Rows from block 9, named by matrix and row number. Rows with one number belong to one neuron. Each number is 128 + 24 x the weight over its row's rms, rounded and kept within 0 to 255. All counts start at 0. Numbers have three digits each. After the name is the row's rms in percent of the matrix's.
# fc1: MLP up (model.blocks.9.mlp.fc1.weight, 1024x256), inputs 128-255
# fc2: MLP down (model.blocks.9.mlp.fc2.weight, 256x1024, transposed), outputs 128-255
fc1.717 113:144174104152121134108137158136144132151113125121150161132137113159145142117114118143105114133163142155136124133088094160145098127127102182124109102142126073119114126093107166128180143169121120119088131120125120133149147162144094137174124102153125102121134118157090136114138071115106168105139120119162121105167169107141122106143128155095102147149109131139116133143176135088091119143132
fc2.717 118:116142131125089103150151166125148134139120122114118116116158139137180096142128125137123122118093167137161128152175147143125144110131127157112110157103100107120136068104155122187140126162093125170171141151133125149128139106115123131113056150137130123120098146086166133169136156080130135126112115139100134130141142129143092150124141100121145127088147153121165079113136110165126136100099
fc1.718 141:165140118162132135130111128124124113125136120150111129126150107123132119101161121122128088099108144133122108121135141154115148138139122134130140136102090120155089142101119142113125108159191124105155103183150102150159102132145121086123143132148125127150139099136131094094066155154132148089141145113117142106131157127132115134107093165120129110136140137137084122148101117099167079104120
fc2.718 148:102101112133119191128125115089099165152156135205121116129147139131116111123166117150159096131133111181119158168070152112106093137147125124161129135110119110105115113118130113129128142109116121148118136079148126143070130119110174141141135149150117160125158112119147110113144115132134081130120110158147139124142125135135097127118179173143143144163143127087109148144071101108156097144169
fc1.719 123:116125140130158133099161149145117094170103158122164127149122132146142116111130120169104122118114130162124117146123113144156110100110194156133153130091144171117097132110095125136131117136107152136135095110148103108101137101096144125128123130137089123113076095140186116171125121117152115102136087125164153131092081126130132168101131127121138120140130133122131152140150152106160132138144
fc2.719 125:111165103134087123133119144135106110130122114080120105110181120121117154119185141148160118122141096130180092100130127141143142158139111105128157095098099116108134089127151096121162132146128124119106098131117179119164126089124108124148114135128128100098148122134073150131174116109169152142111177145098131138172119124111168142089085184073078152141112142113136138130085160122113146084132
fc1.720 102:152113102132109119103073134119153120096111096097077117119130150120096105143109135124128156143097101148112125105114157173120133162093086111137096162146095137188105123175116113095145145093163133108159161144116154127112160104137147133149123084153115146161144096159091113100187141172150151136119129128096093111131128156115118161123107132127123096115148116145151134129087118143142141139117
fc2.720 100:098136132121105110145175127169116158130122175102123144138101140099124102098091138093124111126127181127152134120085151168144096173095148139140124112169142172156149089135116114138116124106169134136130126073110154165113136178137129137119170144128115136107112113121146154146063118133137124130085114099130141141152137112128139187104118149130125132110128132155102090143134142127144093180186
fc1.721 111:212114087130121128155147125124098139150092103135162091135142109169170135121114156092091094146128088067105115079113122118147137109102144123092059126131131132125142100126163130128117173128141110121127111138163111128179164137109115109117143140169153128129109119111138146107114137141084060144194071123158117111154139156130117140147118151149125154128112153139147128131133098141181119123129
fc2.721 107:065094136107151129109150109122172116112127100164135115096095161126114133101121127129129142158120104145119140048157118120162126104163152155083131097128126139100105103126153118123088152097129109125110152107155139127109111103111114177144160126126131165121119164085163141129117093133141125135140148151134162183110132112112157105136096148149158190097089164122130124153129127127120100108124
fc1.722 072:150123143164154125129119172125139153113178126097119156130141181097110135128113167101136128122153079135160140158101150076160133119097158113113097147143082118095119144153114100124145102091137118121132101143085132211128157088137145119157103138131100121136135139110156127097093114063073150094119155180164146142093141112169118156117130162117107105125139116120154144147133138107154142154109
fc2.722 073:126185085100119086152121149153112149133146124142120110122140113113076115165110112125113108100117137120128124179120131104118148136131117160113163098153146144135174120128107140113180133166124144139094074116109118166142177141118139128082125119157147111144091133138151139152139122142113149132130118158133149160121154137055119080156156172087139150165126144119081095149117138118158122180124
fc1.723 034:123166139138171124145101175118121140138153136115136140091131140104124088139140163149101116155117146136104095128069111145105128133182098118117123117111092114136091163110096163132156097142149141100102156134127094151075158109099177090185101189097136142129140131131185116162092152097121104088126179122097121146138119111139126158103122174148156101110130084123163152127130144153118119157120
fc2.723 035:136108123148109171165196142134113089119117099092104131156157138110124119103099122142103119091132121146142115138156158181135155108177090139138102139141173108110130115138074145104124107161102103103151110133127140148144175129137138119089149099158130117113094120145119092088175140099169151167124165114110148163094136132088157154122133142116097151183151153111132089119141107122130099113158
fc1.724 080:135103169121114128130179159115055132120154127130120151121179143107165109176099124156118096096141153161146117141122139129140110171174150125137141132084137129142156119179159153109100161101126104118142126116126150111129109113131106107126097172124111120134137158092107118151129126162191114115110100132132149109121128135105116122103167124142144124123121153167138107167119098133119135143139
fc2.724 077:120123118136127164137103137129171143138100109155118184155151117122157094087077129111156108149106156125108137084117148147113144118133096108159114095120115152165147089121191112132110133112108103132129114143124100110114124118137126150108135137104129131139098116121107137105098142129128130166113140103146102116160159152094137141125131158102086146147138085085140145121117136111151141130151
fc1.725 164:135173148127072138152141103156119133140127168135151162149122095125130135154084126087083148108090115095144169101146132123120124146097130139114146083116181148137161128138152133133145150156086118131117116109103138121131138129135136149156098136117108125095152099135115158118102143085135117167113164091090136155125134111096160142097134121116178132118138158135134128119122149131107103138205
fc2.725 167:186146145140100139130151142097124105118146151146136127128151128105174123138134144087149122140092139160152132153138121164130111134135137102125131140125127135147138105130107134152128112107177145103108107159137150124148110073105162136082156157104123150111119149111145130127106158115137140123042096087142152131116123073126134112093132087159098125105144163148086177146151119121148132114129
fc1.726 136:133134149153119136170139148138133096123127128134140075098110153131109081092098162143152108133107114139139117166150130160111128104110129101167121129111182096094118152147125084148159137147088124149163125123119126148122121083093133124144158122122125123088114106126149166100075125140121167135109131103094083150106143107125158130121131121108133125136108122125162158154120164133123162144053
fc2.726 139:106127103153158125159111112107100118102122095083118114177116141157123126083106142144114126119146130118100133111102120131126145132122142127116140099108126099104142107116141157173182175135128118113144129122152132127099116149127102149122104149141124126108129117098104163163190156095136134177137152148135148122142119142109123162129144136079102085124132124151098148130123153143107116142117
fc1.727 122:125115113102136162145161114131143103151159094115116115120127152183126113120134141114106112161140139146100124102119195138100145138130147154133163109093138114125108131105096110099113113125134168111095142120098125145142138148116149126147108143153117117179121104165139068128120167136082151132119143090132187145130151158144132143099124132125119151115109116091146157098139120091111125155166
fc2.727 129:091124142130073114150141169105133165182110135087120126138134143157113104122108132111160170093129126135130132120125077106186131155107112123121098174138170129108116144136102113098116139115100133129148117086105092120118122137104174114120129145124107147107115154163115104088142153120132075143117110123131122127117101104160142131143161147114080141072136147167109106095133146141137148110078
fc1.728 164:138108149127147118096132162118148125127121114118152107090145101143123128172104109131133135125096136151091119108110112129108104118101088105160123086121116095154099116141107140113135146151115122129092108145086121117114149103116128121156100115140106111095157111106111105125132103114163129103063157185133136101149091110146188185145123112126111127139131132142145134139121132083142183129119
fc2.728 151:154081126089182137121089134116135176142093145113104132114169111125125141119089145084115141123111118106155134129144153161144130137107130105122101156138139125082167063153121139105123104105088085087134163135139093129092131119110093139132149099137135073142095129123138146162104099082157156157118130115124125074125140126137076134152110143141159147109082138093144158141114132124107119107130
fc1.729 138:176148122110145136118129119083114119133115110094119187143073139131104119116108129132120157119121152146141110151117142119112107155124142155155075127129171113107121111163162144126135122152136143125109139134138163147095141116161126076113135145136135142105144138125120138134113124112058088165124168112119104127129142128130121130166145148146113157165141144142124125112112100144167082079129
fc2.729 143:140114147172101126112152170134148125116134136117135146113088141150171152154130125117104089130143143104139170136130104088102133148083198094140118137116128086095119144113108139123141179159118163101138136124147139112177120116128087136166031120119128121128120143129121102121085092173127153134123140112092130137132123125135123106123113120143133136143139089128139146126136115120086101143157
fc1.730 064:115130106164134148105117064093178088126117097123109134116122172109141119121130118086131119137122116095123148136180128136098100159123120156111159099214174147117131093099150145122136135142098145116116117116110137160146102096124127101162129155171147144150114131114143130097090109166157122145131111140195110139116117104110123112131161159106158143086125102116098134107147169139163140146123
fc2.730 064:149125150144162040135132099133122131095120099152133104116134078165182134116141145143124116115102156108148084158108133134126134173107170109113132108102120107109093098106149145085147154137116147129131114152134122132119155127094132150138134126096140147134122163157135124127190108124138135092086135130123108156127127086133114114101117132101140112122137144172155072084103104130126082175143
fc1.731 121:103156126135147131138128103112147152085146117122121165124143174153141175132167145161104108126112150113101119119124148129148094126105112090151154102136148091124098114137163143145105142126107107146120161124111092113104156114103113131163132148133084141096155133114150080128100155114155131135145124147139158136116107086118114114102106129108141105102138108167123116150125145156113128138161
fc2.731 123:130115058157116138111119112103112087182102116139127160146132103152107134113171138131161094148128112146107103134141142102103138151148064154100109100130132075103121110112093104068110159136105119121093125138112155131132142130141179145126143156093133103133135133110077122137200122105134129155134153121112170120105137118105156102131121102160080124157150123113129156101137104145120138132124
fc1.732 164:154142140140162124149143132117148133110171142120099179132111185157159097108150128117114155106115124144142129101140153117126134121116115128176137157130109101107106130140113145141094095101141123141100152129103113138134106112129100101130096109142119125117139096111114127128099104130132108147115186147175143086158134106103206131123160104163096185137080105143140134137127147149125108127110
fc2.732 173:113182092165135111095132123101114124105108122132114133158148149141139122155153127122143147139113101099133139118142156129145145138161117173133105086133190097143136159127075087100178119097134136114169143109086149119117125110167147092130086106100130145117087146137112118139099105140101126137099099174151125112115141144142103101143124097157095131132132131155140135112127138117112130127169
fc1.733 126:126077163198090116117127129106130126162138163120116130127136121090202115119149102119144081128110124086170139090094143130077174130135159143108117123080107115120158126139174096116112146102169147121132129137103114130161132150140132162059106105082124093149082090116106153138105130106137098074140116142134124117133095170106077140148138134145158102123155181140161115090131144142114128138178
fc2.733 126:109076110117141134098132132126145165130121134120121101159096136124108158120104121114124099154129139135092154057091147186149115103106104091200105123125144122111124141103169126160086126090131094136126164120107147141128120099166111144136126120133155169164143153140114167113159198173160138116132172148141131125135173113125132141085113105118117154135124090108126088150134149116096141100124
fc1.734 016:166171165158107132125100150163138137114126129103148143122129101150097080156118107094142144113173158139079129096153099127139120124124114118150126119098130169157107149096105158146166148144152107150124145144155127083149177131117137105102114107143135077131131120128163121135101081133121148168148109145151118136095109123099105143119088124144087146132118127129123124146123132160103122132086
fc2.734 017:099090117111144115106121144148100111109144072100100189100106131130126160139115133128143130151095118090125137098088146075109116121150122136134102129113136118092105119129105126157173132066120154162138129131138136175138141153124105149156166139172143104154137123133123143150200119137133094142133146144086099150128156168145117127126101140129161122146114176111135138136150092137148125128144
fc1.735 120:135125095112161128127066146134132120129141126127108163075098155143129125126095135132115113163123132076126135139172129134160119114161143152084150139116139109123140131112119124155156110118135117175108108133132076124114102147130190123156137148113156126137138086168092140173135135132153116104169104176142120114131135159127063127115153113110172127094139083112143172131161115121138172121124
fc2.735 114:141112128167142095115151152137141083082072091141147169104126100107154126136117108129112127084107151153123113120119161138102171125079141159097170093136123149142172124103128145137148134150140136108122131126142091095117116141127122118095139118127115166108116157118143103105132111091132118136097140131119127178140113099127103151150091101084125133130175148107166099130080135103147127112102
fc1.736 119:142136126133123143178136154178146088099125134129130124115108119084160165122072095159124113139099105125108123115145092118120137175143135138152121069115157123116129125109116149055144150124137115124197121130161129125121139175099142131165176148079115132095140118125130174149148131107164122140105121130114150116108081158112176135142135123120136181151144148130111097134163112113134141126153
fc2.736 110:126150147121127117165135124102113139150142147094136106100140116116179217156130131098162100167150142143162118107134145165094115145196097108149129172144167163133112137100112121117107187128097091121129135114127145103166143099116125155102164090153101145158149143145099153115103161137177144134110103141107115120131095125125109117097152135146101133139106110152087120130115099157132164132111
fc1.737 074:130117131131137142115109129140162101157150140089123124088120181078131113136124194150105127089122120179148109134095130133128106148145100145114180110110124147097137126124118131116161097125148116133140170110126122139154124112100144128116084154139113142093119161148145152117113108123125131109177115092139142130139119138116195158125115156142133131166176073114125205090109071123107112131120
fc2.737 078:135119153154135125157108112145136119116138142132137140128124113167139156107108089154090116132129090111096118129097144144134136136156086117149123135108142120134161092148130116123076088102133137105126107113125109114129166127102110127145119112131131128170105095173148119100190117123127149120083164163112106147152135145071182138134119103128153131118169165128129099063116131138093116121128
fc1.738 035:128132148102113112120112131097156136136151147130108144131080157148129129110111156120104143108124124145116082179111137124126143153097118134152124144155096128100116082141142150148128115156160166109092152116119150155145095108132162100136138157136081166067094141102139123167089110101144105148120125146146157163103099121146145178131155148149103140112160094129105127109124134128131079130170
fc2.738 036:134138132164143090166151096152122087135144100136132154181112145142125153147120095118133099137115086132140160145093138126142175128080114136154112108118129074111092143103109089107130105131106123099141096159131126110129148127111144108120146109112141132141155121139131128106155128121145162170119105135115157144133118105120131097089104104114111117130119139165137085095122135105073161158089
fc1.739 125:139110120095132128114110150156135162128107123137158167112105097156133096146117104150192097141167152165163161148136093133090150124166137086132124066145138145093123124121144120139116153129123076113142084139174110096156142124145148137108131132155138133066123119177163134101109132116072127145128140142066094131122122127124177123147120124116142087127128154128112153087145153122155123135085
fc2.739 129:174103112121110091115128105109111156141101155093151130075100100109135096133123153150163148129124120106140147152173118106130139120154114141147127133096049152112124126107100143136113144140174139125131113128098119116111127174137130096119161134145152138152141117149148108145145165135127137097113161129126100172131143115154155163129108180115134126126119146117094161166121121136156092127109
fc1.740 078:169107097124130130112111079106126091094136123089164082135120120133134161128140116111125156129159158175121107160096136110122197120131144131119080128167080136117110124121137050136126130092099136111170124146129078110157136134083142155146119120151152118141141115139154123148148136119117148139148148114160158118097143101135134129111144139109172108120078102108136121129149105151131109142116
fc2.740 077:113154135128143147123111137125145126154138092095084100149111118144167170100134089110147109136108082122132162130130101090096136129147115158089141132194143133151157142097099199129139141103131111159137135179119138136116123123151082091160175140138071157150120146112121153143110144130146111082146157106114102140098109136118118129104091138166109137162119112109142101119123135092127105136142
fc1.741 017:172128137123123165154124139093082125132127145130172118148152114069140130140147132137125125090087153144131121089082169130121132150118143126110104128088150073145123125118124125111109117148124168117151106108134149096083127158127105119133080128114128135145149121117101109117193150154100134071071109138093149111135129176122138100117142116129065189120102158110170104129105109113113110129140
fc2.741 018:069139129120126122155152154097178143145134137145089131105117111142146108116144121139140136140128133102125130081162100151130101118086156138157171138143120089165126165136170077142111142146151134120098140159135161115190125123132121128152167144121129127099145118124148157137035167106089152090151077083164132107132128136116116140102185150134144117113127077126114147086143136112140143138175
fc1.742 078:108188127108125147137128167167076112142119149115109154094147126170122108146139140104123127123105102181145155124125126142119157151130150087135163111149102150115127135147151147122111134127129127128160128173129102112172109155120112126148083117103127098094141082127162123118088150067119155161171121147054141122137116136131111109145137151138142105150147137103176159110132162108113132135135
fc2.742 074:163142150095132098139119096097145158089091124112085139105164144155130095123083136092138121110201116162128114112153162163113134123110087121088164154127096127130163167135126122134115140121118116149157146093152109130118107091169138137083145117141116138135124130127131088104214118132128128123099143135130079147084109099119112122148123095168125133115143156124097131126116135106122146133146
fc1.743 110:109145091136158125118139153112148095076122117141100173123186132145134100117121187122146121100145138193141151128108138127078153117114123125106116110119146124102138101145133152128098143132159076117129114120157130142157136123123116144111144129135147112114139126132150152144114158100142135109090132140097108141103117143151125092094076106096118118125157110116163139176107147137127160139145
fc2.743 115:116132129157107119128157180117135117147124122152110123116116116159105126119110081136119170144165119106101106102121154168134145131120143118129136146142120175100167163076108161134135118136096140150126129090118099156107136161088112088119118150152160148118115097132116180121151096139082127122105139106134187184078159106103082129111109147125132115181123088114123177142133129111105087150139
fc1.744 145:121104138142136134150123133167139138116080107116127130105129134167093145107104119171107103126111110111125105126161110130150097086125119118146101120107115126119148129107131107156130127099114162120124144168125158143151141127135154126153114153129133116113100128111178138114052157146127146091114119101126155141083063119163121107108127125136127106153143116120148143119100141118139171133106
fc2.744 146:160170096128118120135130150147093102152090128126130129105151148123144154121181098159107077158174136159162136136103129124096147146137141133145132085090145104094116119158149128127132115120128141088138122143117129136106086138154132127129114137159122149084098126135074145121203097130173115129116136102109142175143122102105154185134160114080166101159128166168079148150117140124118113176130
fc1.745 015:202138128130130145090128180136146160148124123097152120138102135078109099143103157134103112158100145124126138182112147169102118090161122083150114102087083154156099090091174110112147125109147141097142145148131117128127119117145123163144111114160201126104099161146139111136119081164111122165098158108078147139066151124132144131088111138101115080108144115158109145116144148104110125144103
fc2.745 017:111107113104123175126150129106136093113125160100137116149139117154140097121142079136141134110172152121149098148128128193144125109155119146153097105107141122152134079147135141091087119120134154103132120123085140129143139128144114063096132140166134151109092129117156112138139100111138125107157143090175118114124139107137168147142139101123134151149137100172066113141116170136153073117143
fc1.746 026:147148108174139110129166118138161126076143112116173141145127112094116110146068160166133134129157140096150110119171114092067162131151105148151135127129131080127151159128084123112135130136163094136140123102116131138081127133125128115121161174143125111159152126157149108127173159144098111098089124116107162145156120114127188164109086119117134183115095119116104109121117138125096119143096
fc2.746 026:118120148132116110104110079098098117095110116150110166067134087114104170163132105119116168121120112115143148120095096128175131147155122125186126156146126111108125105161094128111114141171156144146178100150149093170149103133135136072119135114079131150113106140124119124121088182140128101147163144128138133128129126155109154152120165132114112097169106141130113134136158152158163099106157
fc1.747 062:160104129110102164142159099106081130169153131141155130133138119103145157112176123141119111105079108142131075119080124184120137088114167119136132158113115137115137112168149106150096117138157121102143131149143158068123145095127119133113108140114139153092118123077117140140130158125154147114056131106110130127185133189145123104070154109130132100110129146144132073098130107123096132138155
fc2.747 062:094175157150118216153147151109141120164120146144132100139079106110146116145155099121145124103116099112105123122145143144120134124079121139137114104117127122146163143116157118133157116124160081132119150143099188107128131102154136099126147140140105076128117124111139168121075124125115120125133116152159116137149089133131121088146151137116117117099121132131157165100132147098177129095132
fc1.748 097:133091085134153123148150159123138114191134128124130161122107129126125095116123126122148126097162103121158110098162145156067116130109113141145122135143109104108174087132128137107169123130117072171138087116126138138123129128139081154137158132155126136147144153119112123114145138132119128123105132127121124172177131131156177147069120118118170129126157138143132123126149143140149127114141
fc2.748 099:119129125112104138125132139081122140136129104129119151084102087135121113104154145131094154132113082141123080135124147116160098128126098114125096195110132149142138104116102155107160133160191148156140156167164130101100138149128109109181136166095130092124157097132112175131131106090101137145140124158130125124106112140106151138180156148098141113118152160150073142128110129154097139114153
fc1.749 169:156149171122128084147157132133136093121137128137117150152131134122107133135117090151109151099156123129159135098131112136180124140112105151124139145130166123162117086114145168100117116079149118155108149156098140094105092067092144111109136105125074140112084105139116143127132103106166127150120147134130134168148161130156169095139102091143130134113111133146124119129134119136163084136097
fc2.749 162:124147088096082110120116098118138086132138130110115099137134125085138136106173135103089141130100118140126150097118152150124049113139124126128120087100155089144156128153067119100153146137092071128136092147133107106139161128112104185117147156107080153131158150178150092159103136126129117123132101140120181104144109111123113086078127055125107109126100138109121127098123095155162122148137
fc1.750 027:098104117089128163096117135146103123111149122148153156113122114121131130186153152078169116109164137131114155079109170149131145119138107153160129131132152169133112085107096135128138118170122079128130109091153149122161099128155136134112127161173129112138145153145146138087135079153123145106125079133154159103134159123080191144167097125105135153098109129117129109094117106155115086144142
fc2.750 026:164112160135147141086125112146165162142127113166100190120090107149138116121116126128116117135075120121136085095140119114143098183159135119147124148116117098122140116108123079128094095107138108143114144170097156131141131145091115117134182137103122135134129127128111157167138106103133113097103138148133120111118127145126178160119119108138142100144127154162094088085124105132149150136147
fc1.751 174:141164111092057121145084133166167093151134117170071080132120122142168127123101151079127151121109119174095146142128117146124152142140134132093119139121075115117110128117121126115154114135119117133102108141080118139160138166124084108120169105100105096152175162145114124120116134161108151126154122138075132110123125122125124165138156148104117120158139156147167124168117108124165094156106
fc2.751 180:151114111130097134116128172106133136120122153150129164117128134119109180127132124122163115131153119131124136151117138145124096140120126116144114123107146076125144130129091144134088138208092128101152133115091130136124088136115151157109127149110171128083142067101117109100146108153110125093124124153116131128121140092138128089139102111153113122098136113153111143109122137133129145109117
fc1.752 082:091115161114105139139149130142111111072142104087092154156126151166141152147099168122159154117146138147155146162100090139147135136130161103125133130152155110104141100134109126102171142137088114120096141134099134149152099153159131141144119129172147082114137134109122123145052182089141152101156120105086143123135150154157109157111144124125103125157118114132144123112146154150087104119139
fc2.752 091:141136114136125134091131108098116117103116125150100129113136121106094118119057106086108139145154117164123097135133123141104084146084131139096120143149118100142154138100067108119158117146142121130137138120110110180091145097125140113109106158104089134134095091132114141082185127131078150110138137109134120151146114099105123123189105066117103115166132156107092164122083129094131127159130
fc1.753 112:160144129136127140135135175104155149138100124151105119101140105094158120131040091099101138149109111111149100123138080161117161113142124172150120120150145133074148137123120096120158163134122133152160156131158127156100163132119103187113103116147131128101139108097129131175168145117167120141090127127072139130151149149146147110148130111101131110106130154134131087095116127128099142118109
fc2.753 117:160129133136160155105138106135120103141128113140155115136130140130129148116153135105160133173166179129141147111071137137146144143124144111155122200133099156130112148158120103086114129132150192174138156100153134125143100124158130154100158188126130115097126134131159120121034154115147130130142145131122146156087108116143118148093128148145113115129096140182067140119108149160102115136106
fc1.754 121:169123153139147115120139118129120108126141140124149137121123153106121160134129165119113143114174126111161157121129172134139151148106089144113106131179143142093144117118142122112150133137127095131124159163089166133100093085110144122155129136148117132167105151163115131109110127098134127115120147124121117129159124167122122135167123134118128104173141088133137144140128124117107128144143
fc2.754 119:163128089139133092137133067146123128118176120135135086150125123175100153139133124122125132121133153108147147171133098110111137110080138125145147135162150134088140078148135097108123127162101126156168171133131099159184119097127133130127119119128145128156117142112141101155113137117079142127118107143155157096108116154095087139143109128117183089101143111130129143111146156136112061172121
fc1.755 032:110137118129115122137123116097132091116129111113082132107125147096141165123108199125142148113092094119160109117124143116108158137141114084120100120132160091129137148150138094151112113137135126131125146137128102153134146120123150098158101130091202139100128128134101133163126194139165118085115142135094134141142164150134143111140104122127146173124141092173168154111158196121146139132111
fc2.755 035:166079140143129097162134116146132110125126105198120164104135145133111148119092111102090141097156116134093130120115099135155107155075129140105136115140153108136138144139156143113120141115135136103123145150148128152158116129117143175081130119134117151171125138151120114070124168113104158173131162140140133129139130114125143136145146128081129086099112109115139193073113173088100145145135
fc1.756 119:128150143126122130098153111142081088123157098134147159128127160204092126136139162096099098118126147127123088148152101157136136081098129127120144118150115135081137110147128044114132109141113128102165150120162171135145165123092120120109120102102128117114121113083085116130124141139145123149107149146153157137113144123129126068140098132125144107145133138141141112129132119108160143081165
fc2.756 111:108090105154157114155118109151195098162123149174142139143130145122131130094130145152140102115127111139146153151121169111136120124142107080093161101099092119139165133175099115124123153144087156153104157092112154125126160123132114138180139146166133135118152094145187146097130125108152147102137133182160139167153151131161112110113134132171084132092089092125117096135147099109086148126133
fc1.757 206:150109115135089149126123158125141113112118165135125132131125166115119053115121155161149060128116085101157125137089144136101107148074127118167153105125111140124127139137128085147160107123193079130099156156090133139116138144132122130114129128173135112099120127143120131119115134133104122128095103111171128122141099143153089155146111148148115101102138196103119147120137120137138168144118
fc2.757 188:138111078106085127135106120102141090165114099136156133148131123115179121168111137098097137149132137162127152044096084172160130125199126119094172118135135090142135132170113086155105120125098126142103132133115114084125100069155135093108152117130129161148117110125102139141031117125093124151154104124115134110126089155171140165126129119124093103116110137160129128118130114143155087130126
fc1.758 130:134113103085157152119083139130139125098133082116184138113113106078146156108105120133154132117090148127119099142119137156159153084154123121179141106148147109152110138149103128132168127083095145111107138118157139107112090151119138126102095091125132101121095141127133125099112131151101125120138120084161160103165132160130120163126140071125115122115110157129143111131110158095154134137130
fc2.758 138:129123103115155116129099140110186155116143154136114098150128147124135155179188136124097113081143139110102098144086156133126112098102125198149122116144117134127125127128164130110107130139124117137122116118124136137118143101108095100140141114137130184139090145107131138157136149107094131130140152133148127101160106142151088124162116118107117121111134147154122141148101136103133119083128
fc1.759 069:097131110131136154149140192122121125145133119116138169090174112120119168122147127148112119099131162165106116120137179119137123123170124147101153068086136162125133128093162172122129125121121134129178113123108150121120127122092104135136108137143139113174144125141080135148152128142103127133103133114104103108112138138112148122084149136118180148094130136119182139122112100110102123108099
fc2.759 072:149118123141129146153160127110172143148137160148097120143146126159130105031175136154109160166147149115151124074167130149117181085119120133134115144118108124109142133121113115148101105152144145153093163134110121142096118143142090113140120145112117133171109184114130096079060110100115099102124119117112119113123135114118111125160156144110116121126096092093158128111114104083134123122156
fc1.760 064:133140122104151154146140088124127091127134119142102166109112125165125146082156092121156099116140144092125095117111119115128135110169111122125133121162111111153148102110172096121127148129154165163136133134099167079149127118163134139130139118123167079148111130091127098148147120128129108137102116177133093139156081134134045158134118143063151115136128188104159117134140123096125132125157
fc2.760 065:163104132153121139141134148161136138132123110108143143210099135106149151088121141128134096132121128157107150135124115146118177088095113103140126138127151127119145109140114139135180167091146122092105160154119152111101119120137137113128141105127092118155147155114121103081142163141159121129145156147122126137120144084109115128117116136213134134133177076129118105084115125076160119136119
fc1.761 021:181139081169123102141115156104095084099111117128159125176156128068124087138124125138100081106102148125097089113129143124124130131160079131158144119139142118106148157099142170109137137138149164106100136128146158143103134150118102126133103167119132135097130106133137112202129198143123125110109159160104146135086128110124085123117157151125101158127102150100164114142144144101114095104123
fc2.761 022:079129152091131100160163109131151108146089105132138157135169159103143106096116162171109141137138149154119154074153119190125157114141112110164122161102162093123128137112101103105130123146125142140153121127125130118122129124139161175150102130112118141133105132129117115023120182093120157165176105148123169121104145093131108124081145123125114138132095115147158136092103115122167109129123
fc1.762 043:081119152133145161143146130125117153165150128085086132126129150119131133125124166104155126139142128158134166138080118149105140125188156133100114123120131153102125159129130090157102113146120158114107124157125124149114158131079117111147136176110109131115134153126073127149085158084136114088155104116159109133155129135146148108101167137128125117167117112143127189134092090117154141108155
fc2.762 043:174092100130099115164132141114134165111102119117110146107173145111110134151153164123098158118117107150137123157126121151166134111153087101087124133133118114135132122136115143140109130127095164157111097116145093120144172149153175158131070089145153136099122132165144131098205112130158134130125157091103174146112136110109138102114158123106116143092174065137112128122153132167100127101112
fc1.763 022:135142127125135112110140124103190143105110083163147087166128133105143126131115167167113121126109106141119153148147113136183128091134144112144112141098106132171113102115110087051151154124109119103123168131107112117120142133157164152122094113153154134146111144135130103128127128150135107173134164114112141131099119132182144122143142148107090091123069117212141135172123132154147125106125
fc2.763 024:111130144153119085085158125085102124104164155142112106133164123094119158156093109142142130091139140127138123117079191132092113125157136142143168128147134122167121080120130180101131133134129133170103144106104105170125108130136082087139157121127109140115117099133114145142122157148133124117130153118167132121142139114153160151100098087116162162164143125136091090150107138144143099124173
fc1.764 041:095138110144143123135149142139135083134110111149134145104117111101104110145099160157145124138157102113112141131181105167111142146124049132124118149108095109095117088071100130125164138125146122124155183115123116132153120151117085207113120152113091143135168115143132082095162125136133095136116122145158147140117147123113131156149133130112103109153140151179150143144095124140098134138117
fc2.764 045:162142129150116145080094120139131164112142100143117168116137131138085132120127140117143131092110138141149112135089147154139126154183151106130120118131136149143167075159116158117138103098149144160140141101187096105104128122096148058105139117141101115118118106104139145132153094174117124130107149133143165121138086115117158169118127149108158111155104084148106076126130151133142134133129
fc1.765 057:115089115135097132139100081093098135139138132127104145120084154134166130092159139122126134143075119149128156140109187174136099113139130156144112116090097151130115107160120107097130106179113145118096104156170149164119114101126141128162100131076111154085133112085107130153147152121108113132105128116146144128121159163117129124103132121137162102131111102132107128153118123119085116129140
fc2.765 061:092161165124090131147174179135158130136103089154137132112111215095169160163164123087136091117134134157143127168135139110128152123104126097162146153131180137146122136076089139137146103133157118136147110120122106126137131127168112119149143134115107129103077132135132165117111107105155148148123105117116118165104085136153128106136137125113079155071140127110155155102146097121073134131130
fc1.766 044:115143096128136129140107099159117150108155153115138134153103126110154129133140122144111151133108084154088179118120145122165148157116132137124092097175100124165126084165096117085181101127109109130123121155093124109083129119116113145115151122104088163145163108150104129038127108131093124127137126149141165162152112144083140135157146126148099110084104129111177121108084131120113143128130
fc2.766 045:090133157084086112170108115103157124145144101115098081068122136128166146163138118077124095153133156141128123141139148097091116111131154145157131135167164110111109112083084135132154150119169086102150121120125077141126163101120116122143120111115145182102125160078135153192141120119129117100112105111125082166127100148138121100135136149161154123103106136129140093134159111106111150185141
fc1.767 128:172145115115140124120134141110087114115130112083156165142104109156156132136127125132197130127121143144105125106103126144169136170130124126158099101119122155091122138132105126155132137138182110124135126113130181117144117118091126164143152101096080124102051114174167158113122164120152145106158123126100148153122129160111130091159142115121089131133122126156128115108119197133095114126141
fc2.767 125:122143149114146123138133094152158123138120134092147098097127185144130129144091204106146112078119111117141133128110137106141086080135127071145162162138109115092103123119135159146126176102129130151184113110129122138113094119082154095154163101122120165119168108136117140124125160114127129104090148119154071083135128146159139108118108101150157129137074093112106128147127096142117129125128
fc1.768 025:096095118075150171130116138128113141157131111132105127100132151195110118156152117091109116151118132155105166168112176110121149146128080118144157135104134172128119074104145165170118112136111140123095136122144111136177137143133144137123159121152090111140092117117125081122129124117152133158161122134162114096152163157120134142129108128082116108126159098142172163112100143126179141110154
fc2.768 025:138108119173116147130135167151144183136153104126125139139167137149131059123146172111197132123089129124143137167116144099146103115115131105100107090116121102125141125109121139167159134091124123110085139115125134082110142151137107127138115107099148169132126106133130095123159099136148126096069111135127141114136118134151118132117151123133154136091129163165101161136089131113144138144078
fc1.769 150:179134156124073129130133175133153131128163198150118167132099119135118133118092122126083147105141141138115133131127116119117150136143134136118129092116199113175104125110144091135110052100139146128144111106076149112112087141127120089135180131132108140102141120126130141088131120119163124144110135144106151147104119123095125109129168126123099147140124134127101131118135114101134123146129
fc2.769 151:131107125167156114125153159131139082119187094111103084168104135129110116098119109101131122139127135148126124137134156168140103134139139149122100135099179111117119135154128100148118162146148156087109096152108129100092153132124107115103141096127114150114150159176159141137111147097107155123137095086108113137154143089168137105135075132136134101126142119104098153136120094141127133130078